Weights of a small image classifier.
Model: 24-pixel images, arch resnet, depths [3, 6, 3], widths [64, 128, 256].
Rows from block 9, named by matrix and row number. Rows with one number belong to one channel. Each number is 500 + 25 x the weight over its row's rms, rounded and kept within 0 to 999. All counts start at 0. Numbers have three digits each. After the name is the row's rms in percent of the matrix's.
# convs0: first 3x3 conv, stride 2 (model.blocks.9.convs.0.weight, 256x128x3x3), inputs 88-98, a 3x3 kernel for each
# convs1: second 3x3 conv (model.blocks.9.convs.1.weight, 256x256x3x3, transposed), outputs 88-98, a 3x3 kernel for each
convs0.153 104:521488502525493506486502499470510515461506512523493503538500479474532463523562476514509463472532551458503498498523463484492502505523528481520499453526490494486508521495481500513494536496512492478510496496504491460471483473506507416517503501498507486511507519489504475468534509473503511433509527525
convs1.153 102:485502498525482458461490508492548492503492514512479514510523478519521480464489517496488517494507537494482501493521493526533495508494506490518461500466508507496522546529484520501488495491484510503516500448533484491525519542462522512482488500473505496504484477510488489542463480497516487522503531480
convs0.154 106:578510561502517514494547507494515489453481520489513476458444481527494497483481489495501535460467479434523521497510520495516508505496520532455506501468549510505466482514480531492521503512480514516529502501518529493466498457504496539480533534443473474464466508508505477528485487513521497493507521525
convs1.154 102:488514495493508533497521498513512539456506469508502538482522503467492502490480478520561539430437559497476526515501523478529488475510507494516512460486491494507531501511509498481460492485518507495543510514503519497512464483495464496487507518496472498526495491504503548506507506512482474478465515487
convs0.155 092:532525478510447469494493511498503471521482493493469533519526518503478505510523469464479548469522490483508494517464495489506526506483473559575479506484552475467517457512478516521536524502483531464510514503522499488528504475513514502559509511519525522479509520517511492524453470513534472486516517514
convs1.155 092:522512496503500484494512554487535502531472522473510484479529481554513548470484504518515501473497475491523484469525514507464470474490525518518451492487451494493527503494460516529581533457496495502480506501492497447494474507531495492531478467485521478486540534573519509499533479488437483504553516520
convs0.156 104:458548484457475485457491492473501495464534510534516443501510474579532469466505561524477493464524480521515479525484489536508502498503497470495517511490508480471516505516508458495493501508512519472537505495568505492478515494545507493460502521516478531499487490532524520545497534475516486511475525548
convs1.156 099:498472543501501494491534491483531482538502486506433504511505506476513551475529472464450528501528494491454500520532514532504508453502484507542494505495488473467509504497531502515539492506476534485536514488530515502455519494479506518463506548483481499525477532528487476506467533542493486462511491497
convs0.157 089:463503493508502515504504512495464472510535465485495509535494507537505492479481475534507486540470515507524480565460499489508499484512517527529512506513562540544467511479526527510552524490516489505484461517523497532505545529457530515462516544494537451488529492508502504508514487520468478494494500488
convs1.157 088:510511497530533567505465461513506481488498505498505498541459505477498478528460476521490497499512505532477514496510461523510428471519510500503503477548545489466515505507488485517488476523503484473481484501513491471480515498495492511501504462458488518505467504525512477495504538452539520506551534489
convs0.158 104:449512426531477542489485522515518509466511516489514457473509485469483489545482448479494474479550506424501514525523498465489531507489488500533506494470499459463489479512525479554473456490522505546481540513502423490532514539488507487495474467515499506580525477528517495563492488482504470533531460436
convs1.158 100:501478505494494503496493506512531471524450447521478507489466449473459477499508525466524483513515527492490480486524450505482506471505517525526499528516460495506566506521489513533541457468515462529501474494489526526508504488511484518508489476513522473490514469495515517471510572492500495500492471509
convs0.159 097:493516456478472468458500498465491530530474495489505471503520498508538556468477446540490518503491505495519499496476505458479497522530531503540490503522486506541503504481485490516481484516484452476456487489484502433528506525502520528554519503452546521543510519535533514531457518529527483530478504497
convs1.159 098:513535477460490501510516475480550485512463507465513497531511506515468484507503502507503460547464482448487479515513491524498459508454497480497515494487479527452482491516502502503482500482530479454454471527494563508507500493538505477499507503501489525473507516482526522517474515576514508488500514517
convs0.160 098:480468473531489482509483469520499536495490458507555501498517493478476538496479490464491487471468490510530468475454523530518508485507486495529465538449524448480491503505481471488521566507457519524490503525507452489507530510475496501509489460480499472522507478504523512461510479507496481511499527491
convs1.160 097:472483498532479464495565492508498499483500514531461491515498508549513576530482469488514509500496508520513472477563533470501495528460523504464517481483469508526516462478526512493471480553521511487538489508485508505486514510536524492472517470526471488496496583521478494476480519551466486485484536502
convs0.161 097:544459511507497546441500510518524470516458559481486538491529493469509466499505506481519481526505535492491463522536540490518501471459526542468529504502465467495501477533510522461477533518511532550484531485516494515516511489539477506501498494525523546486521516482497510482497512523468514525496507528
convs1.161 100:509495518477495443539511509516516528510474547465500496496466489503504493539488426513498510541515528480513475505466505541484469495514509534487500526512490478482467564520504489444481521517506530526501469507524502473480513490532534518500490463503524478498483497453479495518528516528482517502486503514
convs0.162 099:463519499506496518521524436532474556502509506473534474474491469514526490520483466518521506509493493435511508473495532496523509508504540480465539460482498523478488521486451508504441521472530498512531445479548495519506497510477500478463533542511473517512467492518514540521470487519472539503479473465
convs1.162 100:527513469468520518522524519463494495468444536458529488469540468492512524534494508460451493542516487509466521490479508455466490531497465441495490499465521511509466478463521481502508490496496488515526485508522483536509480503494515468499531521501478528506498533504506465515528531470523500505474505504
convs0.163 097:461538498487481491565458450496488517550511517458496458490508486536478492503542473492489483504523469463462519504507476510505498501523508490441466501509520533569518474436481475529493535496477548518466464494508465518510525544486499510514481477516497510484470507521523543526496503454493493492475472481
convs1.163 098:514511516554526516492554524451472486494440448516507495462465483510500488463519511457486563474496504490483482458501472503557496517477515519510500515478469488479555494479484548500500507469510465496494537494501519478498501488540500491480517444462499551517536502526450475507449503497472488494554501504
convs0.164 098:505524472558528502501556528487559501479463519490519529505514506474482504456477478510550503464501495505508530549512557497526494473571483488516576518478560496489464517515505496505510489538487532505538511491490562529476510513481507478504522484494478478475540488502469534529506499546474536473492479496
convs1.164 096:512485517512539504479458470512486520497493524520484508510539535506477533504526476480482518547467527490488458528513500518507502479504488477531528505495505535477482506475482543504494489460513503500532480487528516437529523460478512464511488487521474481487478485505513514499503505524518502475514476478
convs0.165 100:510501460522481494506492515487488496523445548503563550481520471473483513528494468489494484476498526509464506473567510477498512489476483485446520464530486482515497521466469487486462519492462495504485526541477526494475501559463462532490525473513520508467488519527476473526468490518461488563502498525
convs1.165 102:493525484523506498542490492441507481478500502478500481520465496500549529496461496468504499484492511492460536545513485529546506466476540476487538489480505520469508513513473428539490471451548464530489468515476472467537493491451571527499491552490508459507492501504494525513479495511518494515504473501
convs0.166 100:475537499458514528516510504528470461486534535524541471476451488515507476458507478530526472431515533476484508520531537523490504500484499468511504530486477524494523498550500536511472522469511518463480497522467485509502505504509514493463558487468501498487521504513510473505490508520509464460479479518
convs1.166 102:519492544504515519522534519514509493480523458519464516535491534451473472486492489522523467459483505530472518469532454486467552487487496510490522463528526523469496495536545541514533483478461497520503524478532492492523492515509528490545507508502492488505507449509472535504505511529503517494480486501
convs0.167 097:494547524498535534541490480480489539494482498478479501509500495493533487505457470433537528524515502484505515495503512474467505481499499506491466501492465538470456500535539501483486483514546444496513501475520494505500496500512500545541465469503511506467495460476485474484485502530521531540472504485
convs1.167 096:523520516481509520494501515548535510494516505523547453464489526513475505489500490444456487530470484471531489465530502505515502511466522505527454508487506496510456486520513493539485486513507522494474510544475483564438569531505475539498484502510471509504427498514512540500499496459500472523509497516
convs0.168 098:500495496518514488543546459520454477554498453490544486500550565477504489521473488541476504502501456455535490491473509487498499469532516496510520484492472521515503514506502511501507485502483474509541495488496502524482517482500494471496487481488509485516485463503486487496510520486487507508548493538
convs1.168 100:518512514491524506546530486457521466477453489525471507491499504525571478528459520508528543501553517501466478524524490550594471495462516519494497515500482470543529479513486478519463525488532432500518525492483523492529521478544481497563533501460480506520476493498505492500505486503498486469520472502
convs0.169 103:479551532535457540513503505444509483524564508554561533502511470495540459486482530468494506524512517505453500511501506555463509485506520500481517502525472505478488509507498505542517490525515510454487507457478520475540526514482488489500488507538476523545497515494481497542509560477488502540500492564
convs1.169 102:475505493501472501490466491488489520479491464490493452509513508524511528501520468516493473542532510519511492526502500482520504506510496510524506529499512503498448500491550548567452472496472500473530471480458496529511467527489512531476465542486489482488511487507463501489491530538491500505476463486
convs0.170 103:515474479499488488506559466492529472493480471505529494520510469464485527525490463514487472443526517524515482521493520497546504520515485500501493510554512459486507481474476550518467491508447539522519529509532469523496487492455510465464524490502500501443460504486487487538497511502468535522505469450
convs1.170 101:520547532495543489562514519480512449487504528496512487469548534492499469526470472474517521500482504500532526475501495494513482516470497489492504516522460481488477500538502459463444491497531492570505456540489493496512509530506488492512523502494503530497478470505506468505524553474469488496490480528
convs0.171 106:488463515500507467482505487511468539445520512483569505498483503498517504524518480505518492497502489512545503497484450561557454496432510494534456531521497510506512507484527513506500467551419492509490492487512508475488518516490468507529447489487524504469456498478488474507462486488515529513527484510
convs1.171 101:501500497565505482573501497493499499503554499509504520479469468505451504499507535509500508459470490524472506501476498461517526547448499485510466475543475513481537505517514460494522543523511513531507521510493511496505490534465514473493498551423464492532543502539521517514505528489461519478489510503
convs0.172 096:479463483527516500478483453489450504492510509540517512528494522503564485457525542471496489493505507524525531545500487514488494494505479502511548504505490513521446496514503461510472479468469532474494531506513482469499498487516525497500514499556525503483493480510493526500482500463480489531525530529
convs1.172 094:508514512517493516485516476505431475482507437490505523519528504511508473477495515487438507549532544501489497516530487488471497538482533565511503488461497469485512466508512513431498501511476529510492509521513485503487537544517483558523464495531513520490497539490492489481492569528476512514511504495
convs0.173 098:504528521500504519480479522513521516498490491506500517475530479490519528498489510457533563513471510461520512500503512521504535503479495486503530469479522503496489529457489508517496461497504495496478487495500485501508491498473459479536499494506471463511538523501509487466483498515482512486518470513
convs1.173 098:494492493506502502475469540499483502455475488501478498506502467487507513482474515493461483504510519501478480527516520538455474520512440495484535485509482487549476475526469516486566503457514472501479567509513455485524484485514463525479498500484490451504519501513507515526522480485481538513490509478
convs0.174 105:467522505508485515514512486482530517486478523482483515454474510527509509468483538539494481444494524528518449531521436486493491497489504507472491507496496514520490502516494521502484484501497518542500495490515468484497510491498503545529510508461485482506471463507475467448508506470550478508565480491
convs1.174 102:531512498488502472495490492538490451506517532510529540500459518503505494521512453513469449476476490474517528512509493513476495518495549519451461506484520503469476484539482481479540494497475459542458508499497508525497456481554480505479476508486543543524511517511481463513508470490471543528483494517
convs0.175 085:478541483486474547512521505494532464501539518506484500495515484502470511467482485501512527504507470502482542479508493488541528545484484491484486487501508529527515557464511484506479519476519498535464524488542496527434462552467514511491498471512551479516495486499495488499484518485475482497486492519
convs1.175 094:495483501478510503510522558464521480523455521479487464484477499505482469487497438540497514557528536505476493512501482513463499476552515492490468461518496551528508489486534440518467553486500539525488507532534488476507477510500496494461490542477500485483473450488481500540460523496521504494549557501
convs0.176 105:460477478535525532521532539494508484457481464506477503520525528514501493460487464490446490526514448449525463480433538529500524469473491513521513493529514463525510499475492504511563483496520496511479466484478537488493480533470464542497475478554511490484482469506504483521481479525509479519511498496
convs1.176 107:490541495501491495517514527492520471494444510529522510523505537510448550505525461488475536533489503469506515508496542527526498505451461511489459566463540487483530461484490535501455487496480525538531521479445476474511465520483540465500519570497461511502529491461516472500479547517520459494473523529
convs0.177 103:543513460477489512459489526499498551486566556535551470505514531485512484483476488502451494513561537475483516531517504478495502536497516494521499488480476503507479533485487513491556529542493479494482489488493490471529479511468544526483515492469503495534504516502494501508477479536511505510515477484
convs1.177 103:491519491507501470547492504515491505527533488505482531453508471449516498511547514488535496524512446465447559478542526546526500470509470502512481553450456500475473518490488466487489510505497496520508517487503499496501483535468485473510504495507486483521483492506499463532510484526504501492509527489
convs0.178 103:448472490488500533489486523492562495488495511496506507484538453508484509526502472512502559503522481469526487495496536510480558495494507514473517498502528513474510540505492453507505471494509482516483462471499489520531537499501532449516520488497495502525533498513499495488501441488503504461483496501
convs1.178 104:495479527496499490495493482475524464522492528527527502470493479496504472538545516492511494552490471443463497503514515537503529438472510495520486515488552475550458504455496493510490458480486454528480518539466520558458514485509438533527542525455484530533501493480494464503525500472494464497482486489
convs0.179 105:534495498581499532485504484479506498488511482461501500486500522474474519468479487496474494492453500479501488551510510478454508471533469541538513517512497520487530544481483494509506506502538472554504515489511514504481521469486530522470506503475478502540529524470511513521502457523437471521499506496
convs1.179 105:482496516473507503495460453483491498472520481533512459494462531487523515514482460453498484482498449513495483500490504534466519473466504482486514485480521533505485480524475493495538509487486495501533514495469511544497515515499448510513499511513484430474525473533520495522530501487540490507507444485
convs0.180 090:534546507489518491488428478490493504522465480516461536506494513489489483500516519508508511464494485470577472510517459516468493474491515467495490527445492504505504474444525492456543507546498496494482511501487512533495497500534523505456521528456502462567502504488530490498488485503477481491461537540
convs1.180 093:493507495496488462517520517491515495476491495515473557473465519508498481459499509495509527483495467477473474515476481506499486506533485526488478489570563496513506459480488517521456482496553499509528493489515486517500502544450508532460486507491473512473537542436496467487544506431558504539525477456
convs0.181 096:478499457488472468538502473471502497515507486482546600499482459493544495513495532502482507490554460490480503461534505537535548527558469491492448524492453470533533483493469516469524518548485467502480491510516486500459476455490515511574514467466484496478512464524512507500478504516481491539467463517
convs1.181 095:519500499497503492511490480522496490488552491543488533464506513518494518500529489515502495526530452509527535519503514473511458494492504523497511524532485510492500506511494500473512482481500455465524478506477503535523493483514505519498503510514515492472515484467516512502504525539489492487509490492
convs0.182 103:518527480519504505519471487491463524551542515519524464471493522553500513536572476476450513474536453514488502489506498500532469485482513504537508546526498470540520477482515522527472499486462507494457536522517521521524491453478524548480519512510479532506455485551496490513443499473521454516480466521
convs1.182 105:490475524515477485520452469491553492512504492501453529517461505526497492491530484443497522481531432517489522479476455513505483506536539482474528535467493501533487513499477509541492494474501525543479502501524532477493491497493533479498540501479523459502479506543468505464503553508528495479488490503
convs0.183 097:502475522505505515543476506558576527502452479498536484481529506576513499498497502496495503509490511522489479489541494483489509472506514528468467521513518490473505517552487509461501470517505528540513516498512511498483486513477489491553519464512475459527515520502493515500524466481465532491474560493
convs1.183 097:495506507483528530491506512512483487499503552485510489491505525548568508468510524503486523454543508500496522494486495476475507480488501518517526457492467482536485500468529512509518480478518536521502534530538491535531512521527527496541466509499536481499479494501516487456461503505505486464500513489
convs0.184 098:502529497497505522480510469515494517507485518502457496524536477532468496506503497497458492454525515512479461485494506481516526480497497494499515514500509506512522524489519504513491489472483472504478475530495481521505524533483546471543492529470494503501499504488476495523473503527504487478506507472
convs1.184 097:513517506515524525536505472482470490514481503516476536510464538480466518519552480480467503502515465509477491488497520549517486546491543522486509556480469524466529504509522547479484500550443506507533497492489503519509493481514489495499498513503503516488497491478516501489499513454514473528479466483